config.toml
model = "spectrogram enhancement model"
dataset = "strings of digits, spoken by a formant synthesiser in many voices"
train_examples = 39062
gain_aug_db = 6
noise_aug = 0.002
n_mels = 64
hop_length = 160
input = "log_mel"
win_length = 400
task = "enhancement"
loss = "charbonnier"
arch = "unet"
norm = "layernorm"
hidden_act = "silu"
channel_attention = "se"
pixel_unshuffle = 2
widths = [48, 48, 96, 192]
blocks_per_level = 3
block = "basic"
attention = true
upsampling = "nearest_conv"
init = "kaiming_normal"
residual_init = "scaled_by_depth"
optimizer = "adamw"
learning_rate = 0.0026
beta1 = 0.85
beta2 = 0.999
eps = 1e-08
gradient_centralization = true
max_steps = 9300
batch_size = 128
epochs = 30.5
lr_schedule = "poly"
final_lr_fraction = 0.05
warmup_steps = 460
weight_decay = 0.1
Rows from block 14 of a small spectrogram enhancement model, named by matrix and row number. Rows with one number belong to one channel. Each number is 50 + 12 x the weight over its row's rms, rounded and kept within 0 to 99. All counts start at 0.
After each channel's rows are labels from the 100 clips, of 14976, where the channel reaches its highest value: "responds to" is what is common among them. Only what is clearly more common there than usual is listed. The data: strings of digits, spoken by a formant synthesiser in many voices.
# convs0: first 3x3 conv (model.decb.0.1.convs.0.weight, 96x96x3x3, each kernel summed), inputs 0-95
# convs1: second 3x3 conv (model.decb.0.1.convs.1.weight, 96x96x3x3, transposed, each kernel summed), outputs 0-95

convs0.60:32 27 62 53 27 54 58 32 46 37 44 62 63 58 48 46 37 52 49 58 22 33 66 61 41 60 34 74 28 62 52 42 61 50 64 45 52 47 47 63 70 32 54 56 50 37 55 49 59 49 51 70 46 48 60 55 69 40 61 47 65 58 41 58 40 52 52 53 34 30 66 51 54 59 32 39 48 48 47 38 56 57 62 54 46 31 73 31 50 30 46 44 28 34 46 34
convs1.60:51 58 47 46 59 52 52 04 56 58 51 51 43 35 45 79 52 22 45 52 57 48 77 34 61 47 44 47 57 48 45 77 52 56 52 52 43 53 50 35 50 59 42 68 73 55 19 44 44 49 43 57 47 57 58 51 34 65 26 53 52 42 55 34 50 26 59 53 56 79 37 53 60 54 49 61 61 54 63 43 44 41 44 35 59 43 53 56 51 56 56 62 54 60 50 33
responds to: thin (high-pass); whispered

convs0.47:52 50 55 54 51 45 40 29 50 44 29 69 43 72 58 51 43 37 55 56 26 40 75 56 43 40 42 63 33 61 52 52 50 29 66 67 40 36 65 53 43 41 48 35 33 39 49 57 42 70 66 51 47 44 42 48 60 51 43 49 74 56 40 46 61 64 55 59 47 38 60 37 66 59 41 54 26 42 63 33 38 57 36 39 30 60 67 33 46 41 38 31 35 41 43 31
convs1.47:60 43 41 44 62 52 68 50 69 61 68 39 76 40 51 56 62 54 41 25 68 52 46 48 57 47 36 39 55 53 56 76 60 56 54 28 55 57 53 38 50 66 34 81 59 69 18 42 50 43 26 49 44 64 40 44 33 51 34 52 40 44 54 37 54 44 45 35 56 63 42 66 62 57 55 62 57 46 52 62 64 32 52 40 56 35 43 55 49 54 63 73 56 47 61 49
responds to: thin (high-pass); white noise

convs0.26:44 50 47 50 63 47 58 51 32 48 33 53 55 51 43 60 51 66 65 50 39 37 59 44 54 46 51 46 21 80 43 36 51 68 54 40 43 45 62 38 56 41 88 39 32 37 53 66 42 58 49 61 46 43 41 59 51 50 52 34 53 53 70 43 64 63 52 58 58 27 54 52 53 62 55 36 28 52 61 26 41 48 46 32 43 53 78 37 57 36 41 28 59 32 43 39
convs1.26:72 43 40 42 53 57 49 48 68 50 62 44 49 55 57 51 57 32 41 56 40 57 36 49 50 49 19 43 49 43 74 72 57 51 43 31 73 56 46 50 50 73 55 90 45 56 20 45 49 49 57 51 34 64 38 57 39 53 32 62 54 72 49 50 57 59 54 44 49 44 54 57 49 50 49 70 51 38 61 69 80 48 37 63 57 49 36 50 58 43 63 60 32 54 43 49
responds to: thin (high-pass)

convs0.81:57 43 55 59 52 38 54 36 51 60 33 41 57 56 50 55 45 49 52 37 46 29 62 63 46 64 42 40 40 49 24 49 58 57 72 47 65 53 40 47 60 37 45 42 44 40 68 57 46 69 48 63 52 59 46 45 69 48 60 46 72 44 32 71 59 61 49 43 48 37 51 61 45 54 49 33 33 36 55 32 69 58 30 69 42 26 20 28 46 61 34 57 42 46 50 21
convs1.81:32 49 49 35 52 66 61 23 74 59 49 49 55 30 38 61 61 35 47 45 56 58 53 30 45 44 33 57 44 56 51 70 61 48 54 40 36 36 68 29 39 63 38 72 44 55 13 38 47 52 54 56 53 51 47 40 55 69 24 54 46 57 57 35 53 34 47 32 58 63 52 59 65 55 56 57 61 47 64 74 60 40 60 43 55 45 53 59 56 37 65 46 56 51 50 30
responds to: thin (high-pass)

convs0.9:53 60 50 63 33 39 55 67 29 50 45 39 56 40 38 39 71 79 42 42 37 48 54 55 49 60 59 24 40 62 46 42 40 60 27 37 48 69 54 45 46 59 83 39 50 63 59 56 52 45 66 57 52 57 36 27 44 43 50 41 51 51 59 33 59 49 40 50 64 43 39 46 40 51 52 52 33 53 55 41 21 32 70 58 42 33 41 57 60 48 63 39 57 31 70 52
convs1.9:51 38 39 34 45 56 52 53 75 42 53 56 35 70 70 53 57 45 44 46 49 53 37 68 54 42 35 64 45 40 56 46 52 45 30 29 77 39 42 49 61 36 58 62 33 54 37 41 49 58 44 61 65 63 38 68 39 30 38 49 36 46 44 74 42 64 44 49 48 20 55 51 48 44 38 59 54 47 57 62 75 60 44 27 40 49 25 41 57 41 54 43 31 53 39 64
responds to: "four"

convs0.35:27 54 48 30 55 61 52 38 50 40 39 70 85 54 39 55 42 48 42 44 51 51 54 49 52 51 48 31 33 52 51 35 67 68 49 34 52 57 50 47 53 46 69 45 56 32 42 63 43 63 50 61 54 56 53 37 46 72 66 40 43 48 44 44 46 51 57 56 53 32 54 43 37 95 56 45 60 47 59 36 41 56 45 32 91 40 59 48 41 51 41 48 67 47 55 49
convs1.35:53 51 41 52 60 62 55 00 62 63 45 59 64 66 55 52 50 36 46 50 66 53 45 49 51 51 30 72 58 46 52 65 54 50 52 36 70 59 40 42 49 57 41 55 50 52 31 44 45 55 50 58 76 49 41 55 42 37 16 44 65 59 58 33 53 56 58 56 50 53 51 70 35 44 49 58 48 51 61 68 62 59 41 64 37 49 32 56 62 37 61 40 33 59 36 56
responds to: thin (high-pass)

convs0.75:68 68 27 49 56 60 53 47 53 50 40 48 57 37 50 60 44 36 45 37 32 44 51 46 47 44 47 36 38 49 33 46 23 71 54 32 54 59 62 39 16 40 48 36 46 58 34 63 26 55 47 60 53 61 20 60 40 46 57 40 56 43 53 58 73 53 43 73 46 43 38 37 36 54 49 29 41 53 31 33 52 39 41 33 46 60 51 47 42 57 59 55 60 64 69 54
convs1.75:42 42 46 39 49 50 67 55 59 39 49 54 65 72 53 44 52 58 35 37 77 71 21 44 40 43 52 72 56 51 49 27 59 37 61 39 72 41 52 46 49 61 43 57 28 56 44 56 54 62 45 40 51 42 42 46 76 37 57 66 69 68 49 46 39 52 61 36 43 26 52 70 35 36 33 57 45 43 48 67 52 53 69 37 49 47 53 52 61 32 41 25 65 53 49 53
responds to: first digit: eight

convs0.10:29 48 56 59 34 67 51 49 44 28 30 67 46 52 59 46 33 51 65 74 43 51 53 61 39 60 41 57 37 80 40 60 60 51 48 52 31 45 68 41 50 41 72 54 38 49 74 45 64 45 58 62 45 46 53 76 59 47 65 43 51 73 47 47 48 42 68 57 44 52 34 54 72 48 44 33 46 57 47 43 49 56 66 34 50 65 55 44 54 36 42 38 41 28 48 23
convs1.10:64 50 42 45 47 54 26 53 58 49 50 37 59 46 47 60 41 41 44 68 24 53 60 46 59 45 46 45 52 43 59 70 43 59 31 31 73 64 27 55 56 72 57 73 77 51 37 45 43 40 43 56 41 54 41 36 29 68 18 57 64 35 38 57 62 46 56 62 49 50 50 49 47 43 47 60 40 48 47 46 67 54 42 61 69 51 39 48 53 45 43 79 31 61 34 46
responds to: thin (high-pass); white noise

convs0.85:38 56 53 51 54 46 59 64 41 53 44 54 63 51 35 49 57 64 32 43 20 27 56 50 54 54 33 50 30 57 37 43 44 59 49 34 54 57 39 42 48 33 75 66 58 44 33 71 44 52 59 68 53 47 32 36 59 48 54 41 56 43 58 49 59 59 35 59 48 38 56 55 33 58 45 23 38 63 34 29 68 39 55 39 28 41 52 21 60 45 59 57 64 28 55 43
convs1.85:48 53 46 41 39 62 45 59 66 50 40 44 37 48 58 50 66 41 51 48 56 52 43 30 49 48 31 56 37 50 53 61 62 47 60 15 51 53 42 28 51 70 35 68 53 52 25 55 51 49 65 55 38 60 68 60 39 49 20 55 50 46 49 65 44 40 42 32 42 67 51 62 61 45 51 65 72 34 64 58 75 49 63 63 51 50 21 37 58 39 49 38 26 49 45 42
responds to: voice: child-like voice

convs0.93:54 47 48 56 54 43 54 30 27 69 70 45 25 57 62 56 56 52 51 57 63 58 55 43 63 50 52 47 57 46 76 60 46 51 43 61 21 31 55 66 57 62 46 32 47 56 45 30 54 42 66 24 53 43 66 35 35 58 53 59 39 48 61 41 24 42 63 37 46 50 56 44 52 61 49 66 77 62 60 52 33 42 72 52 32 52 60 53 49 55 60 42 45 47 52 77
convs1.93:58 52 41 49 74 48 63 46 38 43 61 61 40 62 54 31 35 45 30 67 55 42 38 42 69 48 47 60 45 51 31 31 42 39 45 60 38 51 55 58 42 32 46 31 45 43 74 52 62 65 54 51 51 55 48 44 65 51 67 45 32 44 46 46 37 43 72 41 45 43 43 56 70 48 50 70 53 62 61 48 16 58 17 38 50 28 42 66 34 56 47 59 45 39 46 65
responds to: number of digits: 1

convs0.88:26 52 61 46 53 42 55 48 52 46 34 71 68 55 34 66 38 60 43 46 34 48 41 44 51 59 37 29 35 65 45 38 59 72 61 25 75 54 41 52 44 41 61 47 48 41 50 63 49 72 48 39 51 54 29 55 63 65 67 30 53 56 61 34 43 48 42 57 58 37 43 50 33 64 38 47 40 57 58 29 47 54 57 56 63 43 52 50 56 39 28 49 77 38 61 74
convs1.88:64 54 49 57 56 72 46 24 65 59 65 56 40 63 58 40 48 26 37 57 77 53 42 60 62 48 37 59 44 46 59 53 62 43 60 38 63 55 42 50 49 52 50 66 40 47 34 34 49 54 46 61 51 58 36 49 22 26 26 54 49 50 49 41 59 65 58 61 46 48 62 58 60 44 53 60 53 46 66 56 72 56 19 48 42 48 38 54 55 34 63 53 17 51 27 43
responds to: "four"

convs0.71:54 61 34 46 56 41 50 42 48 63 59 35 68 63 51 52 60 43 47 42 46 44 57 55 55 54 53 39 44 56 53 48 38 23 49 36 50 69 65 35 31 47 58 30 47 41 28 65 35 69 78 43 59 59 36 26 60 52 41 41 65 42 50 30 64 75 41 41 54 39 58 41 51 59 35 55 40 32 61 45 22 49 46 42 34 30 71 44 39 51 35 42 69 53 48 45
convs1.71:53 33 27 48 66 58 69 46 74 45 47 55 61 62 54 37 56 68 50 29 71 58 32 47 40 51 38 60 46 47 49 44 65 44 53 37 67 45 59 64 59 47 53 55 30 62 49 39 44 47 20 53 62 56 25 50 60 29 40 52 49 46 56 58 45 63 50 44 61 30 76 63 50 46 53 50 50 51 49 76 77 51 49 39 34 37 29 41 57 52 67 45 67 44 46 62
responds to: voice: deep voice

convs0.33:57 62 43 47 58 66 53 39 55 35 49 41 75 29 38 65 40 32 46 47 36 46 44 55 60 61 48 39 49 55 39 30 41 77 52 44 57 55 69 51 16 39 70 53 30 50 29 59 42 61 50 65 51 47 25 55 51 32 54 41 50 40 42 61 63 57 62 58 53 52 59 59 31 56 57 45 54 64 42 32 44 44 54 19 52 50 41 57 50 43 63 46 45 72 69 51
convs1.33:51 64 44 52 65 36 56 36 43 58 50 54 48 68 48 49 50 69 47 55 62 53 56 36 52 44 46 79 59 56 63 56 48 20 48 35 64 50 49 46 66 68 50 70 64 44 58 52 53 60 52 49 48 61 53 51 45 68 67 42 86 60 53 30 45 71 69 43 53 49 51 60 31 51 34 59 54 59 59 55 44 57 53 56 63 38 49 71 57 49 39 06 52 57 45 60
responds to: mains hum; number of digits: 1; pink noise

convs0.91:55 34 80 65 39 29 47 43 40 50 44 33 40 50 61 66 36 49 65 46 68 53 59 66 55 58 43 49 49 53 57 66 65 39 38 63 51 45 47 54 72 61 38 63 45 44 51 64 64 53 30 53 56 76 72 42 54 45 44 80 60 54 69 32 42 46 57 59 48 45 58 66 66 49 47 51 42 56 63 60 50 46 23 58 67 33 48 50 40 45 41 40 32 27 42 45
convs1.91:44 75 43 38 40 62 41 54 59 51 65 61 44 33 50 43 56 41 38 38 41 49 46 50 57 43 56 42 45 62 35 61 57 44 34 63 46 58 61 24 34 52 53 42 47 55 47 39 53 40 37 58 37 44 51 31 66 48 23 51 00 46 44 65 77 38 42 42 39 61 40 41 56 41 51 35 48 44 51 61 55 62 53 42 49 50 63 32 29 58 42 68 52 49 42 53
responds to: "six"